A small autoregressive pixel model, trained from scratch: 7.31M parameters, 10.6 epochs.
Rows from block 2 of a small autoregressive pixel model, named by matrix and row number. Rows with one number belong to one neuron. Each number is 500 + 25 x the weight over its row's rms, rounded and kept within 0 to 999. All counts start at 0. Numbers have three digits each.
After each neuron's rows are labels from the 100 images, of 14976, where the neuron reaches its highest value: "responds to" is what is common among them. Only what is clearly more common there than usual is listed. The data: scattered letters and digits in many colours. In brackets: how many of the 100.
# fc1: MLP up (model.blocks.2.mlp.fc1.weight, 1280x320), inputs 0-106
# fc2: MLP down (model.blocks.2.mlp.fc2.weight, 320x1280, transposed), outputs 0-106

fc1.672:481530504485524497519495468488556526524455482513503515563471508508456511491501505507456500559539507498508471491479499530444527486560519512477550507514523547488492537511490509550508458475499512517489530526512544522468469527491522496444478516498513492505452488525465497488525500499495462515499474459480502506518455489503522
fc2.672:520521510530528502510516488503483526468477542493518493503465527510514487504479447522478516533478467500442484497494520536495490464517531473514514469513502515528513512493504523483554475509488507483552458521490529458529478475508468536493486485484489518529492507467499513523535474491478486533455512471500473496472432455435510
responds to: blue (44); purple (42)

fc1.47:476502518494513509558524476489496514505477537489557453482490513468515472487525534505514548476479530530502470522524450489535525477493469489486508506488474489501531541521519555535520493500486498529466507511483482481481517513506514496502560549486440547488502505498438477484478491532438468500509516484464487487488504514500512
fc2.47:497480502441498479420495505524503504480525507500514511483522505512471564483495529477502472514517528504500512512485554499472479508490526479506510521477514516507509457521533470501485466490507511513529551491537472497463510531550465497496469479501489497506522456523516535485520470438529547493460504512501509546494469465533476
responds to: the character Z (25)

fc1.50:465482519486481573507499506515482556529484485488520461512470463495515502542485497438504488502502507519497506501477513515516536501509497512521515532485510483486469535503554455544498434479488514523491546512486508529489449511508561575466520511490425527552544510512546522488474485521509517538524503502525483516535526496528467
fc2.50:491460502452479452537488499548512453517501507486474458517516515474478466477503472508453526483537542497494505538489493516495506490501471515484488526492477518426476539517481511471492491480510477493480500518523528512505499461480510495530463465527500531482527471463469479488529502501509578477516466506512519514516527500493495
responds to: pink (81); yellow (42); orange (41); white (40)

fc1.606:545501541498544447523534538476480507481495493488517487522510440514494481503477499496502457484507533472566530470522509551485459449504491527478482550514517515507534515526494487467514469491482516469502542476480490499465474511513515480500499505473499506490465500467508534515461526487478546488488458472442486465507531523479491
fc2.606:535425489491469511525490471494508479531516514494487521478454523507484506521504476514521498511524489486466514507421481470506471489480534508495477505510499507474470461541525470506496519515494475457528456507513474490547491501471505495516537479513527503494510533479508493504502481487476482442507536432456501488492494452489490
responds to: brown (56); blue (51)

fc1.337:508524531508476513486532535518537537492447506528505520480484495480483471507490481488518486522521507510504506513459508529546508503531502496470500515533508511542515466507510495503493515547448536519487450527496561478475529502487492487500492509488444489482523516521494486484426484475483526490506542532492504502469493538496589
fc2.337:508494468500516484477436498524495479559491579452505497507545515487484541482480514519512492484448541519479503499520513552461501487480550527503511512540505503494486512489491490459521492503467478502494492504541504504481501466535529498469540502490493515524454510511498480501509505507525515521501519515549545488552501452512491
responds to: blue (42); the character G (26); the character R (25)

fc1.603:470523500504548449476534513468494512537514471448529498476533470505496530506464519507465510473501496518476536505501497493503519507523466497479513531512517506508569520515523532494486519463512549499576501493517516485530446490489528511516484487502535518493506537469494515453491466487521482509485506555480504519473487479501510
fc2.603:490511523480521506496516471492470500528494482445518486478488463559542496509486472498531473488456519481462527514466479488505523515456491511493538507561516498526527495526443492504499466480509491538585536497510496466550527514560550498474504445573519455504506456482530539544533504536489511478503518491529490481483473476483519
responds to: black (40)

fc1.56:496474501501473460532493505511482495482512511521447489540527494509536489501414508516489483497531510521459466500486542514502518495493558540506458520528583527526511518487489532517551513532482488481509515508510468532513536520530552492456492482520524467488490481478511500469516483510474493505522498488477509487506537540484460
fc2.56:466479513504502522527533521499477542489464489470511553518498495504506475467500518478545543529451571502543523516495513483471499470502501519551512493482529471495480503501512526477455511470435495477461506466479490508456471483463501463544511494511506532523472505493488512505510456541484507525488491546505481464485466465494523
responds to: the character C (37)

fc1.277:491504519536439489487466501475514513542513531475512469477460478447485500514498504496500471481528506475494487489508487504481495501486473499509478512510502507477487495488500500520572466497467568508527546490488494482487454461460540507492447478466543493451492506484470509453465449499499470519478512462488503478509504518526533
fc2.277:489504476468547435482505498510507484483485505490547501504533483527519499538531503497548500505523529497510494549488466518474473542512475516504517446532497479515472496472487498494524501539497501470492542492535485502547511496527449504453475490498567493475516482484529525547534478445494461510532502489474463491451509558480469
responds to: the character Z (30)

fc1.745:493493541486449487497480467521502490493493490526453499520470499527494472518448452459534520516532529455507471511534522552549483536491477501534497479578492481526535496475472495485525489464500528508468483493530520512475497487496483574470506474522509501514512472506511509495484541510464536523501478478524496484494509532494479
fc2.745:507495518508460520529462476525490519543520517514481484494471472490518501498485524518549506505501519477497513500503449545486444459507499447497482512490476482470463494524475446486517525477499548533449482491540542478540580515484504509513507455468505487488509443507491495540502475518511494520493515508474469474481479472502483
responds to: brown (45); purple (43); black (42)

fc1.543:444452465531543484519488480502559525462508492495531530477502503479549514487468492515472501453464535542467513533500476504472486483477495510503502477514463469495518512536535483507528512520482516548484527504520480479489469450469555456502504495460524495522491538495485500477478532523474524491503493520486509492480485536506487
fc2.543:530498483502508479462535491507424483502494545511477488541469488520520530528497483478501474498521516467504497509524472520507488525466527487553524467518486516518516495506556504495548456498487529477528483499519496495507515521530502495481517488532501529512500459507478493514540503479512461468462478488514480520466523453452459
responds to: the character C (32); the character Z (27)

fc1.530:452485569483479522522499493538506519496484469510491456496542474523454521487463513479488478497481539521459507435486525492499519525453502485484499497459494516494539490521534452497502507528513488524509498531473495489488473487520525513505482492470512518491498480516487521475513505520512481499543522485526462488481511510478500
fc2.530:502508493504532496524482454503497467466599552507539521532500531543475488479499513534528467523502526527462469573532518485492482492510476501513497440498518492509480554504485499537515506506495501536516527465493495471513507492458524515498497486456497490498501534499534484494503485514491505501500507504475490500491516464512511
responds to: pink (50); white (47); orange (42); yellow (41)

fc1.262:460526505497497524438504477458476459526509526470504479415555523513519542501541535486482496513498513460493492509507495524500484502460529491450514511521507460517465476499485503443522472475484514513524527491451482494510500505493516514466479520502507496483525520555503508464525560472468484473525490508487473542480496555514485
fc2.262:504453499549477516486510531475524510512461481479468482541466511489494514515495499532493528470471473534493492523523529509515493501543464497495462505502514539479472528542481518516488476493507517502509473477507524501522497541497512444530490518498494462511480537469506518489478448467498502486509463470530496476530516431530500
responds to: black (43)

fc1.617:543460544524459508489518490518513505483549509482472477466505519496496538444448481512479497496508509483489511493462506496496523489522445504508499566542507513490514463514501465508472487483489512536546502500518492484521477523506538495472512476471498500515498525496511474524533470494476492489459464511543498508531502536505492
fc2.617:507541480465502496532476484500514515481500518497516512521474496485518483530549467495481461524505498497533511539515499541511505488478514503459535540493489489473502512531526534457459505504543447522509511478520504463524516499537500513511519504507552544479495506478534478445495538486479511476478502545483547521463543514514465
responds to: blue (61)

fc1.725:514513490529508463493466473465527532483496487537504458511495449547537538528455512521425480490531508490506498540543463540516472491508501493506495477502511521510478496475476503477545480493505530511519520504532493459492523454477510528504473476515499492494489498486497519541530491492457549500515512504483510552497494518524521
fc2.725:513507488469494516501505500529495515484543549497501541510463485540499465431535471494497470447522542498492465502511445457521513509518508475521522474514507481536530459473504478468515509463499451467528512544490507479491529481516506499515489534445498476473456525505489492503448518525501500536479507489488470484532505437516474
responds to: orange (41)

fc1.21:455507527537509485503483484469518500525465511482428527508477503479527480523475460488534512482512499543470513496533503568510512440492491515505492498521517513559479524517510529520474517486482488499512524501475492509485466486525497534540486495522497546491445506507484482455516536497520551530526516481485466506483518501465539
fc2.21:472453497473505533526496526493542468478543484503501504525497512505491508501534522451509500518489485453522508508468535518500489545534485489540490556478494538475485489504490499507505495522466531508505514525556504467466506541476502504500484473485506459544522506513499473496485526476487457520480552529492483495512472539475463
responds to: blue (43); the character L (30)

fc1.175:502515524423508515478516493553460505521469514509493535454529486462499506503472497496501502468545500521497482504482502553482554496500489492517532542530518517514473490493484492506496433477463458495459493491468452503522488547546456481497484495506506538480572530526516501485469486507494471500507493466495464521521508514491494
fc2.175:460491527530482527503527532506488503446472505476555497493481468477514521497524525544493503500499507495499485525530534517454504497506539507502501489481499514506553476505474500494542523448453460527485480494503486512513490467472487485492540491498527487513525542491528480503499511572524507515478502487470465530521503522552509
responds to: orange (43)

fc1.134:472476499532493480514434531462500487491539528475526480504462460495492515527557525486458481422488488468488499500488461495512514487491525460543494484506496505491530473445526504483521502467467488489508490467516515475498488534496507530522490468523555510497513459531486524492502528537487529500502497534533464509515482472464503
fc2.134:491518495447491522494506473510538487464509476575524504500556497457531506480486525506457489499511499497461510521527508513502551489498492480544548514476478519491509500473502489499474525537524452430498517486497524498527524540470496494497523495495483465510535526513528490503469500475467501496541508487521503465491472506487492
responds to: blue (62); brown (49); black (46); purple (42)

fc1.340:490496558514439535511445501477491519533495503472488498499467520513491500473518472490504491489498508496513520498492479497493478458474504496528522505501536473515523478509518503477479472449478471508519521488493461490496569520465496498477492477483496506520488468515473465486522549520501531516516479439482505512516517470524488
fc2.340:542507514547505528486527520456525509480507477483495505561481515474516522466501492514479487515500499493458529529528482515528513480529551515489483500506491514503511508510521439489525464533470502503481453488524535493459521485487550475507499436485504505505532520504465480504503492513485490499514512538504483495492502512513499
responds to: pink (60); orange (57); yellow (48); white (47)

fc1.703:480495469523471507496471529521487483488487468486470450481539501472494500493501493473538497481463498512474497491537486522465470468507514549539523466516498478496554494509550514466491483478483538521496488455475489499462565437554442505528477496505548482523468488482497539470533510493488513472499505509503463482527482478501499
fc2.703:538530505511524501522493469507494502502470503455526559490492496540507494476478501473508456499470522495496472500474514519501519491496499486495495508468520539471471482490491489484472502524508450486498490541504485474535506512505504513518477522509530468462534537530532495450542482491515526493522514526461515511510507501464470
responds to: white (48); yellow (44); the character N (33); the character M (30)

fc1.154:521485483452497480501533499507509474510511492506524495495485509528482499541481482505523492469484525510471470462481544509469471514457542501501525464530520519482494569481491502499498533497513525522549486497494513451523470537495484465505546491539510465529528526471515489455528493442479497531450487541482490562508499468472480
fc2.154:504496520538540496491460494494434539491489475518485532518509492493486506519475481507469509509514525491529478494555512517505450498562489479533502496491524514526531500520525509483522510535487498499507516473510502482473501465544567510467489522524496491496480492511493498535469522519486514485549474425547525503500425520493495
responds to: black (42)

fc1.386:518512499526471511555515479527495481486491497529511481496503483536485534474535508489526483487506510495528548513508507481479507506494534505541481509502507501497511477510497449477467433511484510464502480487478490495506473556463529532472490493526477479505514500479440483486500501497483503485478488521517460475533485489446481
fc2.386:516506464542502507491523493488469507452487495519467493495502489508490544504481511480470485452481514457470482488475473478516515466448567510522476519530462496514498487517510522518445506513508497453485491515493526482471521515484474490561491469524480494505523508494483529481524500489497478480482515515516465479485475520505491
responds to: orange (52); pink (48); white (47)

fc1.222:519488497464467483504524484459457522528505524502506513517481496476461493499553494535501495488517520507489529492498528461470522438470497516506514511525540496461513502498433487491529481475516530459498500515485491491513519529505489529463508467517480481506479517491521558499510445497509496483529534513506550460511481516493493
fc2.222:492509519490483499507558518510510499486513484526516535531495494506485533513575505521509514454527487535517463514490482504500496496546477529479451461519492531516523503523492483488484501512484483466502496500459508514533504504473492415518485534430497529487543522463493483509483507536470519539501496550472482467450537531513512
responds to: white (46); yellow (43); pink (43)

fc1.150:538542516482568489516534469496511514471475491459519521510526482502491555504499495543480466532510506490496463506495502521507474472487509495462519500459526501460521501480521531540516485476508505521535492450512480462471507506511514441452475454509490494516502524513529489543501511515487505491494500511494490511493523514529481
fc2.150:480505477506514498489484521509532515500503490495509452502488538490556475520475505514526515468530517537459490539492467508550509481466481449498522517476482503498540467484474465489500504494505523507522526483539549477476503516519546494485525511520512500523455469535553473470471517526506497506488511469565499514481516490494550
responds to: the character Z (28)

fc1.576:508488542511505522580530511467473523470527494496443476474459492480496504487464468487499552511535467505485523486485450513470484484507443535515486532488540488516494520534461517527489495528501541527503521486531526513536463494496497475526524517538493476559463500488480472489526543522482520472485537467473541476486503492469519
fc2.576:487496541522529500494495514512505524498511537523505485537511486539510459488549462474525428498469522507466479520462441506490464491492515509505511514505520506517458522506492491505494494484519489443520528497497497496521515514542486479466505494497509459535520504495493476485481492513534483477522521513504506479551458540505469
responds to: orange (43); pink (43); the character 5 (26)

fc1.572:518465510451486522510486473477487489480493525501450467490467510478464498497552468510503453488521472522499534476508520478439505481489474497510495510450542490484485523519504522478505530533517489481495473488510451524517545483474490464537502537483504511497481519500469473527497490516458565540489475456466532545479508503549474
fc2.572:489471500489498481492514507498493492542559497493511485531512566489506484513516530510515505567478501446487519517483529497539493540501508492484536495445519500530511483501521499548499488499496492535524511464573485488471517480535519515515561515486564520505500533547497487454445493514515503503475543470489486512472412502484521
responds to: black (41)